config = dict(
    model='CTC audio transcriber',
    dataset='single English nouns, adjectives and verbs, spoken by a formant synthesiser in many voices',
    train_examples=78125,
    time_shift_ms=100,
    n_mels=80,
    hop_length=160,
    input='log_mel',
    spec_augment=True,
    win_length=512,
    tokenizer='word',
    vocab_size=118,
    arch='transformer',
    norm='layernorm',
    norm_position='pre',
    activation='silu',
    mlp_ratio=4,
    head_dim=64,
    fused_qkv=True,
    bias='all',
    qk_norm=False,
    parallel_block=False,
    inner_norm=False,
    drop_path=0.1,
    subsampling=4,
    layers=12,
    width=256,
    positions='learned',
    init='torch_default',
    residual_init='zero_last',
    optimizer='cautious_adamw',
    lr=0.0019,
    beta1=0.9,
    beta2=0.98,
    eps=1e-06,
    magnitude_pruning=0.5,
    steps=20700,
    batch_size=64,
    epochs=17.0,
    lr_schedule='step',
    warmup_steps=620,
    weight_decay=0.03,
)
Rows from block 9 of a small CTC audio transcriber, named by matrix and row number. Rows with one number belong to one neuron. Each number is 200 + 20 x the weight over its row's rms, rounded and kept within 0 to 999. All counts start at 0.
After each neuron's rows are labels from the 100 clips, of 14976, where the neuron reaches its highest value: "top examples" is what is common among them; "peak on" is the class under the peak. Only what is clearly more common there than usual is listed. The data: single English nouns, adjectives and verbs, spoken by a formant synthesiser in many voices.
# fc1: MLP up (model.blocks.9.mlp.fc1.weight, 1024x256), inputs 86-171
# fc2: MLP down (model.blocks.9.mlp.fc2.weight, 256x1024, transposed), outputs 86-171

fc1.479,179,186,204,200,147,200,183,172,194,200,200,200,187,200,211,230,238,200,215,199,219,200,200,200,228,250,165,213,210,200,200,170,200,200,166,200,215,200,200,200,200,200,213,165,208,229,200,213,241,200,236,200,251,231,200,179,230,200,200,200,200,168,200,175,185,200,225,200,200,144,200,183,200,200,200,229,228,214,168,233,219,200,206,232,218,215
fc2.479,209,180,200,190,239,174,197,196,234,185,215,186,178,169,200,200,244,204,166,200,176,200,200,217,200,221,200,198,172,200,189,190,156,226,233,200,200,200,187,235,200,217,200,195,209,195,200,200,167,200,217,200,162,171,236,213,175,200,200,200,208,200,190,200,200,185,213,200,213,200,200,211,199,200,186,202,200,156,222,200,181,200,185,182,200,200
top examples: /s/; /eɪ/; /ɝ/
peak on: /eɪ/

fc1.619,196,200,218,189,200,185,200,183,240,226,200,200,189,181,215,226,200,200,200,223,226,163,212,181,235,217,200,216,200,220,189,211,162,199,241,169,224,200,200,185,219,200,200,172,200,214,198,191,200,222,242,180,200,200,237,173,221,200,200,200,194,177,222,163,168,204,200,200,200,200,201,174,196,214,174,200,208,193,157,200,200,200,234,212,200,232
fc2.619,175,200,225,200,200,200,200,183,173,200,168,242,197,200,184,200,210,215,175,190,210,220,184,164,200,190,217,201,174,228,212,190,220,200,188,197,174,269,200,200,200,200,196,200,186,182,238,205,200,200,226,200,187,200,225,200,200,223,200,200,200,200,200,200,181,224,195,217,200,194,220,246,224,200,200,200,200,189,213,162,200,227,176,200,178,220
top examples: /i/; /l/; /w/; word: wheel
peak on: silence

fc1.527,158,214,201,200,165,181,184,200,209,199,200,200,190,200,200,200,154,200,200,200,200,202,140,200,207,200,200,200,161,200,183,200,185,200,233,200,200,190,200,192,200,200,196,225,200,200,194,200,229,200,237,165,236,200,200,200,200,201,189,200,200,200,168,192,186,200,252,200,200,177,200,208,200,139,200,200,200,219,200,200,181,200,200,200,200,200
fc2.527,191,200,200,200,187,235,216,169,242,186,200,200,179,200,213,200,184,200,172,200,184,245,166,206,213,200,200,200,200,200,200,200,200,200,239,200,200,175,200,200,200,152,200,200,200,200,188,192,246,182,200,200,239,200,211,200,235,223,200,205,248,188,186,174,156,200,200,201,200,143,200,200,203,200,200,224,200,200,200,200,159,201,200,178,153,200
top examples: /s/; /h/; /aʊ/
peak on: /s/

fc1.312,200,218,212,200,187,200,200,162,228,225,200,177,188,200,228,244,200,215,220,216,228,179,221,200,232,206,166,200,214,230,205,200,173,205,243,182,254,205,200,196,184,193,209,192,207,200,182,188,200,199,239,194,226,200,200,179,258,198,200,200,200,157,219,185,187,200,200,199,200,200,233,172,200,200,204,200,200,200,189,200,200,186,215,200,169,233
fc2.312,200,153,200,200,256,200,227,188,200,191,203,239,200,197,188,200,200,223,172,194,212,229,195,178,200,200,230,218,180,216,225,200,210,200,223,200,200,279,215,216,224,200,200,200,210,193,243,200,204,209,198,196,200,188,208,217,200,226,160,200,193,183,215,200,200,211,172,235,200,200,193,244,202,200,200,197,200,200,212,200,200,228,181,200,173,221
top examples: /i/; /z/; word: needs; word: key
peak on: /i/

fc1.682,168,200,200,175,193,186,161,200,197,173,200,200,182,188,203,208,227,200,229,200,210,200,200,246,200,225,200,200,200,200,200,200,200,181,200,178,232,217,200,215,200,200,200,135,223,257,172,234,200,200,200,173,200,200,237,150,200,213,200,224,196,160,200,172,200,225,200,200,200,200,159,200,200,200,200,175,199,223,168,179,213,159,234,213,239,221
fc2.682,168,200,200,218,213,200,184,200,200,200,200,202,200,200,200,212,200,200,201,200,200,220,200,197,200,192,200,200,239,182,200,201,156,200,200,200,200,200,191,215,200,210,200,200,193,224,196,207,200,177,175,233,200,173,200,231,190,200,202,187,239,249,179,200,200,220,216,207,200,200,200,163,200,214,171,162,224,200,202,233,229,200,200,173,200,251
top examples: /ɝ/; /t/; /tʃ/; /i/
peak on: /ɝ/

fc1.752,173,200,200,200,149,177,200,200,200,183,200,192,200,200,200,200,225,200,186,200,200,208,200,208,200,218,218,230,200,200,236,180,225,223,200,231,188,214,230,200,176,200,173,182,230,200,175,200,264,191,200,176,265,200,213,199,219,200,226,205,196,149,177,200,200,172,194,222,207,179,201,200,225,182,216,220,200,200,210,200,200,180,201,200,200,230
fc2.752,204,200,218,236,238,204,200,217,211,246,217,206,200,214,200,200,199,200,200,187,198,152,200,200,218,190,200,192,200,181,182,200,185,200,231,200,192,200,195,214,232,209,200,222,181,200,214,219,200,186,200,200,200,214,171,228,193,248,200,173,212,202,200,155,200,200,204,200,203,185,200,200,174,224,185,195,223,172,221,230,236,200,200,172,176,178
top examples: /ɝ/; /ɛ/; /f/; /ð/
peak on: /ɛ/

fc1.148,175,226,200,200,151,200,200,200,200,200,200,115,200,215,200,200,200,200,200,200,200,200,200,200,206,200,230,200,199,208,200,200,200,145,248,200,200,167,200,200,200,200,219,200,200,235,178,200,200,200,200,200,206,237,161,200,200,209,200,200,200,200,166,155,200,145,200,200,200,200,200,200,200,164,200,200,200,200,200,200,154,169,214,172,200,200
fc2.148,169,200,233,200,290,229,200,200,186,201,200,251,200,200,200,200,200,200,200,200,178,200,200,200,195,200,200,200,236,221,200,200,200,200,200,200,200,171,218,200,200,200,200,200,200,173,200,200,243,144,200,200,200,200,200,200,200,228,200,196,221,200,200,188,178,200,256,200,170,146,251,159,220,238,200,200,200,200,200,204,200,218,227,220,200,261
top examples: /tʃ/; /d/; /aɪ/; word: child
peak on: /tʃ/

fc1.569,155,217,211,200,171,200,200,196,200,200,188,225,191,221,200,200,200,200,200,200,200,200,146,200,200,200,200,200,200,200,232,200,200,200,217,252,197,200,200,200,200,145,206,222,200,200,200,200,247,200,254,200,222,200,200,171,200,220,200,200,200,200,213,200,187,200,200,200,200,200,200,225,200,144,200,200,200,188,216,200,200,200,200,200,200,200
fc2.569,200,200,216,200,196,200,200,146,270,232,157,200,200,200,200,214,200,200,200,200,200,142,200,200,200,200,200,200,200,249,200,200,200,200,200,200,200,203,204,200,187,200,200,200,231,190,154,147,239,200,221,229,200,176,246,200,200,200,200,200,200,200,200,200,165,198,200,200,200,200,200,228,180,200,200,200,200,200,200,235,200,200,200,188,200,234
top examples: /z/; /tʃ/; /oʊ/; word: chose
peak on: /tʃ/

fc1.239,166,198,200,168,139,200,200,172,200,158,193,156,200,200,200,233,236,217,229,192,200,221,200,217,219,200,200,200,201,199,214,200,243,223,181,214,200,171,204,200,185,179,200,180,233,234,200,200,213,200,200,200,279,200,200,226,200,200,188,200,227,198,200,173,200,189,200,200,200,170,200,147,234,140,200,200,200,200,200,208,185,180,222,202,210,214
fc2.239,200,224,200,200,316,221,209,232,200,200,214,200,200,206,178,186,225,196,200,180,190,162,186,206,219,214,200,195,216,179,185,206,200,200,244,211,176,163,200,197,200,200,201,215,176,200,221,229,247,178,200,200,132,208,176,184,189,181,201,179,197,200,200,157,200,200,221,200,200,182,200,168,200,234,189,200,206,183,214,166,225,203,200,196,177,200
top examples: /n/; /ɛ/; /f/; word: friend
peak on: /f/

fc1.415,130,200,208,200,143,200,200,200,200,200,200,200,214,200,200,200,200,200,200,201,200,200,169,200,211,200,200,200,200,200,200,200,147,200,200,200,247,200,200,200,200,176,216,217,200,200,200,200,246,200,266,200,245,200,200,166,196,223,200,200,200,200,232,200,170,200,236,200,200,200,200,200,242,150,243,200,200,200,208,200,200,200,203,200,200,200
fc2.415,200,200,207,200,227,200,200,182,200,200,200,200,200,200,178,200,200,200,152,200,200,179,200,200,200,200,200,200,200,200,200,200,200,200,200,200,200,200,201,200,206,185,200,200,200,157,200,200,271,200,200,255,200,200,231,200,229,200,200,186,200,200,200,200,187,200,200,200,168,200,194,200,200,200,229,200,200,200,231,250,200,200,171,200,196,232
top examples: /z/; /tʃ/; /oʊ/; word: chose
peak on: /tʃ/

fc1.607,242,155,200,200,231,200,200,200,186,200,200,213,192,182,223,220,200,200,204,239,200,200,204,200,159,190,200,200,235,219,241,181,232,218,200,200,211,233,177,156,182,200,200,200,197,200,193,200,161,218,174,231,175,189,200,200,217,200,209,200,171,192,234,232,227,226,186,231,203,223,182,158,225,221,200,176,176,200,202,176,200,224,197,214,205,200
fc2.607,177,222,200,200,160,218,200,231,210,222,200,191,245,219,200,170,179,214,200,161,177,200,200,200,202,188,211,186,200,165,188,187,184,200,200,200,204,161,200,214,229,228,201,221,177,204,257,229,214,195,219,200,210,226,168,200,179,190,181,176,234,215,183,186,192,197,216,180,187,179,222,227,158,200,200,186,234,199,223,211,200,172,220,179,199,175
top examples: /k/; /ɑ/; word: clock; /aɪ/
peak on: /k/

fc1.473,130,233,208,242,144,200,200,200,200,200,200,200,225,203,200,197,200,200,200,219,163,216,171,204,200,200,200,200,167,208,200,202,179,200,200,216,242,200,200,200,200,200,200,204,200,200,200,241,244,191,259,200,264,200,171,146,200,220,230,200,200,200,200,200,200,175,248,190,200,172,229,196,200,161,200,209,200,200,200,200,200,219,205,175,200,207
fc2.473,230,200,207,200,223,200,249,145,249,217,200,200,200,200,200,200,200,200,200,200,200,200,200,178,176,200,200,215,200,221,200,200,200,200,200,200,200,179,193,190,200,160,200,200,200,200,200,147,246,187,219,200,200,200,214,200,200,200,200,192,200,200,200,200,212,200,200,200,159,200,248,200,169,285,200,200,200,200,200,245,200,226,200,177,200,196
top examples: /z/; /tʃ/; word: forest; word: chose
peak on: /tʃ/

fc1.14,200,200,235,200,158,200,207,200,202,200,200,203,200,169,197,200,200,245,200,200,200,153,225,200,266,200,200,200,200,200,139,200,173,200,200,200,200,200,200,200,200,180,200,200,200,200,200,200,200,200,259,200,200,200,200,198,238,256,200,175,200,182,235,200,172,177,191,227,200,200,200,200,200,200,200,189,200,200,200,236,200,174,200,200,200,200
fc2.14,163,200,241,200,167,226,200,148,244,200,200,200,191,200,191,186,176,216,200,200,200,232,200,216,200,200,200,199,200,200,200,200,200,200,200,200,200,207,241,200,224,200,200,200,200,187,212,200,234,207,200,200,251,200,200,200,200,200,200,234,200,200,242,162,236,200,200,200,200,192,200,200,227,200,200,200,200,200,200,170,200,200,200,200,200,206
top examples: /i/; /k/; word: key
peak on: silence

fc1.510,200,200,208,200,159,179,200,200,220,225,200,200,200,200,231,218,176,200,218,200,224,165,198,200,212,200,200,192,218,200,182,200,168,200,259,176,255,205,199,171,200,213,200,183,222,200,202,200,200,222,219,186,200,195,228,152,218,200,196,200,176,176,224,185,184,197,184,234,220,215,200,193,200,191,173,169,215,200,200,200,184,192,229,200,200,230
fc2.510,200,200,200,201,242,200,210,200,186,185,173,246,200,200,164,200,183,211,177,196,194,244,161,200,200,181,204,212,200,191,244,174,189,197,195,205,161,272,200,207,200,196,200,200,200,188,238,200,200,200,255,200,200,153,214,200,181,225,161,200,200,201,200,200,200,226,200,227,183,201,210,252,200,203,200,196,200,200,212,186,200,200,200,200,200,200
top examples: /i/; /w/; /l/; /n/
peak on: silence

fc1.675,172,235,189,152,203,220,218,200,200,152,221,182,218,200,200,185,180,197,200,200,198,232,200,200,200,219,230,200,187,168,179,226,200,200,200,200,200,160,229,200,217,212,208,169,200,220,200,200,200,197,166,200,200,161,208,181,193,192,204,233,200,200,151,200,208,180,183,200,200,200,200,200,200,200,204,200,212,256,200,168,210,140,229,200,234,157
fc2.675,200,200,195,242,181,200,184,180,189,243,200,200,233,236,200,200,200,200,200,189,231,213,200,200,200,176,167,241,200,200,207,200,200,200,190,200,200,200,181,200,217,219,207,200,235,200,200,200,139,219,130,200,256,200,187,213,220,200,200,179,211,243,278,200,194,229,200,200,200,200,200,213,200,181,200,163,200,200,200,200,228,200,189,190,200,200
top examples: /ɝ/; /tʃ/; /ɛ/; thin (high-pass)
peak on: /ɝ/

fc1.578,182,200,200,239,200,200,233,205,186,200,187,200,200,227,222,200,200,200,167,200,200,200,208,200,157,200,185,237,200,229,202,200,212,200,263,258,200,181,200,200,200,164,200,233,196,191,200,200,200,200,200,200,200,259,163,200,200,200,224,179,200,200,165,200,186,182,200,200,200,200,196,217,200,158,239,211,200,200,239,200,200,206,200,185,200,204
fc2.578,184,200,241,241,147,200,200,200,200,200,200,153,200,200,254,227,200,200,200,200,200,200,200,200,199,200,200,200,294,175,200,185,200,200,200,200,200,200,200,181,241,200,200,200,228,200,200,235,200,200,200,200,200,231,175,200,200,200,200,200,200,146,200,200,200,200,200,190,179,200,200,200,200,200,192,202,248,200,200,223,196,173,205,158,168,225
top examples: /k/; /ə/; /aɪ/; /ɑ/
peak on: /t/

fc1.628,240,159,200,200,230,200,214,200,186,200,200,216,185,184,225,221,207,200,202,233,211,200,213,200,165,200,200,197,226,217,245,200,225,200,200,200,200,229,182,158,185,200,179,200,200,200,181,200,172,200,176,240,175,180,215,200,217,190,208,200,154,185,242,228,230,222,179,220,200,219,182,165,226,233,200,182,178,200,183,182,200,221,200,226,214,200
fc2.628,180,227,200,200,158,220,198,230,200,225,198,186,247,219,199,167,200,200,200,156,173,200,187,200,200,195,209,190,200,161,174,190,187,200,200,192,200,159,200,211,200,226,200,214,180,200,249,224,200,199,213,200,223,219,168,200,171,198,174,200,242,220,175,182,187,188,219,185,200,177,224,225,156,194,200,200,232,200,230,200,200,172,225,183,201,176
top examples: /k/; /ɑ/; /l/; word: clock
peak on: /k/

fc1.98,200,200,200,200,137,203,200,200,200,200,200,124,200,194,200,166,200,200,222,200,145,200,119,220,213,225,200,156,168,200,200,200,200,204,200,200,200,159,200,213,200,200,200,200,185,200,200,200,170,200,191,200,200,200,200,200,170,200,200,200,200,250,187,186,203,167,222,200,200,200,196,181,200,148,223,245,200,176,200,200,200,200,200,200,200,200
fc2.98,159,200,265,200,176,228,200,160,253,205,178,200,200,200,200,200,168,200,172,200,200,200,200,200,200,200,200,200,200,200,200,200,205,200,200,200,200,200,200,200,200,200,200,200,200,200,200,200,236,200,234,218,200,200,200,200,247,200,200,200,200,200,243,200,181,200,243,200,177,200,207,200,200,200,238,200,200,200,200,200,200,200,218,200,200,200
top examples: /t/; /f/; /ɔ/; /ə/
peak on: /f/

fc1.383,174,241,200,200,172,200,200,200,200,200,200,156,200,200,254,200,200,181,200,200,200,200,200,200,191,200,221,200,200,200,200,200,200,146,257,200,200,200,200,251,200,200,200,200,200,200,200,232,200,200,200,200,200,244,200,194,200,200,200,200,200,200,162,196,200,162,230,168,194,191,200,168,200,167,200,245,200,200,200,225,162,200,201,171,200,200
fc2.383,163,200,237,200,226,205,200,186,194,220,200,200,200,200,227,200,179,200,200,200,188,200,200,168,186,200,200,200,200,226,200,203,200,200,200,200,200,187,204,200,200,200,200,200,200,179,200,200,228,158,200,200,200,200,200,200,232,200,200,200,246,180,200,200,164,200,250,208,169,131,237,180,226,220,200,200,232,200,199,209,217,200,207,200,200,283
top examples: /tʃ/; /ɝ/; /i/; word: teacher
peak on: /tʃ/

fc1.562,160,200,220,194,158,200,174,200,178,178,200,200,200,205,200,200,243,200,213,152,202,200,184,223,206,261,176,208,207,200,199,181,200,196,200,200,236,200,172,200,171,195,200,164,210,231,200,245,231,190,229,209,216,220,200,192,188,219,203,171,244,194,197,181,173,161,219,200,200,161,200,186,228,200,200,200,200,200,179,213,200,200,229,207,224,205
fc2.562,200,209,200,188,259,223,200,187,200,200,210,199,200,171,178,167,216,200,161,200,200,228,189,205,209,205,212,200,200,200,182,220,167,204,247,196,200,206,206,200,200,184,195,200,175,200,200,211,189,238,200,213,151,153,227,200,200,190,235,198,200,200,219,200,200,227,209,192,184,200,194,216,200,221,207,200,200,200,200,200,186,200,200,200,191,187
top examples: /s/; /eɪ/; word: station; word: strange
peak on: silence

fc1.139,182,200,239,200,200,224,217,200,200,200,200,193,210,200,200,200,200,200,200,200,200,200,200,173,238,214,200,200,200,204,200,200,200,200,222,200,200,241,200,200,200,184,220,253,217,200,200,200,208,200,277,200,220,200,200,150,200,230,200,200,200,200,200,200,163,200,200,191,169,200,200,200,208,190,200,200,200,186,151,200,188,195,243,200,200,200
fc2.139,175,200,220,200,200,200,200,170,239,169,200,200,200,200,200,244,201,200,200,220,200,200,200,200,200,200,228,200,200,200,200,168,200,200,200,200,200,233,229,216,223,180,200,200,278,155,174,208,245,184,129,200,200,180,200,200,200,200,200,224,200,200,200,200,146,200,200,200,165,197,197,200,227,200,224,200,200,200,200,195,200,200,200,217,200,274
top examples: /i/; /n/; /d/; /z/
peak on: silence

fc1.604,251,200,200,200,205,200,200,200,180,200,200,223,210,200,200,200,200,200,200,200,200,187,200,236,200,200,222,200,200,200,200,200,223,200,200,156,184,193,226,200,224,169,232,200,200,200,242,200,196,200,232,188,258,189,200,221,131,200,190,200,196,200,169,200,200,236,200,200,200,162,218,214,200,200,200,199,230,200,197,200,200,156,216,200,200,149
fc2.604,173,200,200,205,165,227,200,230,175,187,200,184,200,200,200,200,181,228,187,199,185,209,203,238,206,154,224,165,200,200,200,200,232,200,200,200,200,251,200,258,200,163,200,224,200,153,214,222,192,200,185,200,200,200,184,200,200,222,200,200,223,199,200,174,200,200,231,200,210,200,200,200,183,200,200,187,196,193,200,227,200,200,200,163,219,258
top examples: /ɝ/; /s/; word: sailor; word: sister
peak on: /ɝ/

fc1.43,142,200,216,200,153,200,200,200,228,200,213,130,200,160,200,200,200,200,184,200,152,236,139,200,200,200,216,224,166,200,200,202,200,166,200,202,200,200,200,243,200,171,200,200,189,200,200,200,221,213,210,200,254,216,200,200,200,208,200,200,267,200,188,200,197,200,228,200,200,172,199,142,200,144,230,240,185,208,200,200,164,200,200,175,200,200
fc2.43,150,200,242,200,248,244,200,173,200,200,194,200,220,200,166,200,182,200,169,200,200,200,171,200,200,200,200,200,200,200,200,200,200,200,200,200,200,140,200,170,200,200,200,200,200,182,200,212,254,183,252,252,200,200,200,200,261,200,200,191,200,200,253,200,244,200,247,200,179,200,200,158,207,200,200,200,200,200,200,200,200,200,200,200,200,181
top examples: /tʃ/; /ʃ/; /z/; word: chose
peak on: /tʃ/

fc1.6,200,200,238,200,125,200,200,200,200,200,200,143,200,214,200,200,200,200,200,189,200,200,200,200,248,200,200,200,200,198,141,223,185,200,200,200,200,188,200,200,200,200,200,203,200,200,200,206,200,200,233,200,262,200,200,200,200,238,209,200,200,200,200,150,200,164,200,142,200,200,200,230,200,184,217,198,200,200,200,200,158,163,200,200,200,187
fc2.6,200,200,233,200,221,221,200,172,221,178,200,200,200,200,246,259,196,200,200,200,200,200,200,200,226,200,224,274,200,239,200,200,200,200,200,220,206,200,222,195,200,200,200,200,200,200,200,166,257,176,200,205,226,200,200,200,200,200,183,200,200,200,200,200,157,200,200,230,175,171,200,200,200,200,200,199,200,200,200,215,200,200,200,200,200,200
top examples: /n/; /eɪ/; /z/; /i/
peak on: silence

fc1.535,200,228,190,200,200,200,200,200,200,226,200,220,200,200,200,200,194,177,192,200,200,200,200,176,200,200,232,247,147,189,200,200,200,200,188,200,200,176,200,213,200,208,200,175,163,200,230,172,212,200,160,200,200,232,239,200,200,192,193,204,230,200,200,200,168,200,200,200,200,179,200,246,200,219,200,200,185,210,196,161,200,200,194,172,160,200
fc2.535,204,200,170,200,258,200,200,200,200,183,231,200,216,200,160,211,182,200,200,200,200,200,200,260,200,218,164,200,229,200,200,216,200,200,198,197,208,183,186,207,200,200,173,220,206,200,200,200,214,200,188,174,177,200,134,200,191,201,205,189,208,200,200,231,227,200,200,206,182,200,200,163,169,200,200,207,233,200,232,200,200,204,200,200,200,200
top examples: /k/; word: car; /ʌ/; word: cup
peak on: /k/

fc1.428,155,218,228,200,168,200,200,200,200,200,218,161,215,200,195,200,130,200,200,200,200,200,156,200,200,200,200,200,200,200,198,200,200,200,262,200,200,154,200,200,200,166,200,200,200,200,221,200,200,200,227,175,200,207,169,204,200,256,200,200,245,200,176,193,200,200,200,200,200,152,200,171,175,152,200,218,200,200,238,200,179,196,200,200,200,200
fc2.428,169,200,223,200,200,230,200,199,248,175,200,200,195,200,217,228,174,197,200,200,200,215,200,200,231,200,200,200,200,211,200,200,187,215,198,200,200,142,200,200,182,189,200,200,231,200,200,210,264,200,200,200,240,200,200,193,200,200,195,200,242,200,172,164,171,200,216,200,200,157,200,200,194,189,200,200,200,200,200,240,200,172,200,200,200,200
top examples: /t/; /ʃ/; /ʊ/; word: pushed
peak on: /ʃ/; /tʃ/

fc1.319,200,167,200,208,200,200,168,200,200,199,200,225,200,200,200,169,200,165,200,221,145,200,180,202,200,200,200,200,200,200,200,200,200,216,200,240,186,170,226,165,200,200,200,195,181,200,200,157,237,200,170,189,186,200,200,200,178,190,215,200,200,200,179,200,200,188,200,200,200,200,186,250,231,208,237,208,200,200,200,200,200,218,200,200,200,223
fc2.319,193,180,200,195,153,200,200,200,228,186,225,200,200,187,231,243,200,200,206,195,252,195,200,200,200,200,214,222,246,200,200,200,200,153,200,200,222,195,200,215,200,200,200,200,215,200,200,200,233,200,200,200,200,200,176,200,200,200,192,200,238,200,200,276,191,200,207,217,200,182,200,154,200,189,200,204,248,227,209,195,200,200,226,197,200,200
top examples: /ɝ/; /b/; word: bird
peak on: /ɝ/

fc1.160,175,217,200,200,138,172,207,167,200,158,176,186,200,200,200,200,200,200,218,200,197,200,200,200,200,219,200,200,200,200,206,187,200,221,200,211,200,200,239,200,166,200,178,200,200,215,184,200,250,200,181,177,272,200,200,200,200,200,221,200,195,148,200,200,200,175,200,200,223,172,191,200,223,161,214,224,200,200,200,207,173,171,200,200,200,200
fc2.160,211,212,202,227,238,206,200,214,212,236,207,207,201,215,200,200,198,200,191,196,202,200,200,200,217,168,205,195,189,169,200,215,182,200,217,200,200,200,200,203,244,210,220,228,200,213,200,200,199,177,209,207,180,202,168,228,200,258,200,200,200,222,190,157,204,202,198,178,188,200,200,200,179,219,194,189,200,200,200,228,248,187,200,190,200,183
top examples: /ɛ/; /ɹ/; /f/; /ɝ/
peak on: /ɛ/

fc1.582,200,200,220,198,166,172,211,159,232,218,178,169,200,190,200,249,193,239,200,211,210,200,215,200,245,214,200,200,207,235,202,200,200,200,250,196,241,220,211,189,196,183,214,169,230,200,200,200,200,211,250,195,223,208,219,170,247,200,200,200,207,177,200,155,174,226,200,203,200,197,209,170,200,200,185,200,200,200,193,200,172,191,187,186,200,200
fc2.582,200,167,209,177,245,200,216,193,176,198,187,254,217,195,182,200,214,223,206,200,214,233,193,178,168,224,220,208,185,198,200,200,209,200,198,165,196,273,213,216,215,200,200,171,197,184,258,202,200,200,203,200,200,182,213,200,191,206,165,200,185,205,200,216,201,209,200,224,200,200,191,226,205,204,200,183,200,194,207,200,200,234,200,200,200,212
top examples: /i/; /l/; /w/; word: wheel
peak on: silence

fc1.336,200,211,219,164,200,217,214,200,200,200,164,180,200,200,200,180,200,205,242,200,200,172,200,185,229,188,233,157,213,200,198,228,200,215,200,173,249,200,233,172,174,200,224,200,200,200,200,200,169,200,200,244,200,200,211,200,200,222,187,200,218,197,200,200,197,196,200,177,227,200,202,175,249,200,200,166,210,188,180,179,200,192,226,181,213,224
fc2.336,230,219,200,242,154,164,197,173,200,217,200,200,189,208,200,232,194,194,160,224,180,182,182,200,146,203,178,248,228,200,200,172,200,181,232,200,200,200,209,201,200,200,194,200,225,200,181,200,145,212,246,200,262,200,200,238,201,212,207,175,206,214,200,200,200,200,200,200,200,216,200,200,179,181,191,200,191,219,185,200,200,178,168,233,200,200
top examples: /n/; /ɔɪ/; /oʊ/
peak on: /ɔɪ/

fc1.732,220,234,200,200,178,226,226,193,253,200,200,201,200,175,176,188,200,173,200,200,200,200,200,200,200,159,206,200,183,200,239,200,183,200,200,189,178,173,238,227,203,181,198,200,200,200,213,189,231,200,200,218,200,157,200,232,207,225,200,200,213,166,177,188,200,195,200,200,200,190,252,200,200,184,225,217,223,200,181,200,200,145,244,221,200,188
fc2.732,200,197,200,177,278,200,146,200,160,195,203,242,180,200,200,175,207,239,193,200,200,200,200,211,200,226,200,200,249,200,260,200,236,200,249,214,200,175,200,200,186,200,200,200,200,200,200,191,187,200,177,200,175,214,200,200,200,175,197,183,180,219,218,200,200,200,196,200,200,213,203,200,219,200,200,165,200,200,200,200,209,257,200,208,169,190
top examples: /k/; reverberation; /ɪ/; /ŋ/
peak on: /ɪ/

fc1.162,202,200,200,188,183,233,176,200,202,200,217,200,200,187,200,225,196,200,241,217,216,162,200,200,200,200,215,206,200,203,189,225,186,185,200,146,217,220,212,200,227,200,223,198,202,200,230,209,200,234,240,189,210,198,204,172,200,200,200,200,200,173,227,162,200,200,200,239,200,200,213,160,169,232,167,200,225,216,165,176,207,178,256,220,216,175
fc2.162,197,185,200,200,199,159,212,174,191,212,178,219,194,197,220,233,222,209,172,178,212,217,200,198,200,200,208,237,200,230,200,178,204,206,184,200,200,252,196,233,170,218,200,200,200,193,189,200,228,173,219,200,228,200,200,229,200,200,200,204,202,197,203,214,167,200,193,198,200,185,200,236,200,179,200,240,200,161,224,200,210,216,166,177,180,200
top examples: /i/; word: key; /z/; word: needs
peak on: silence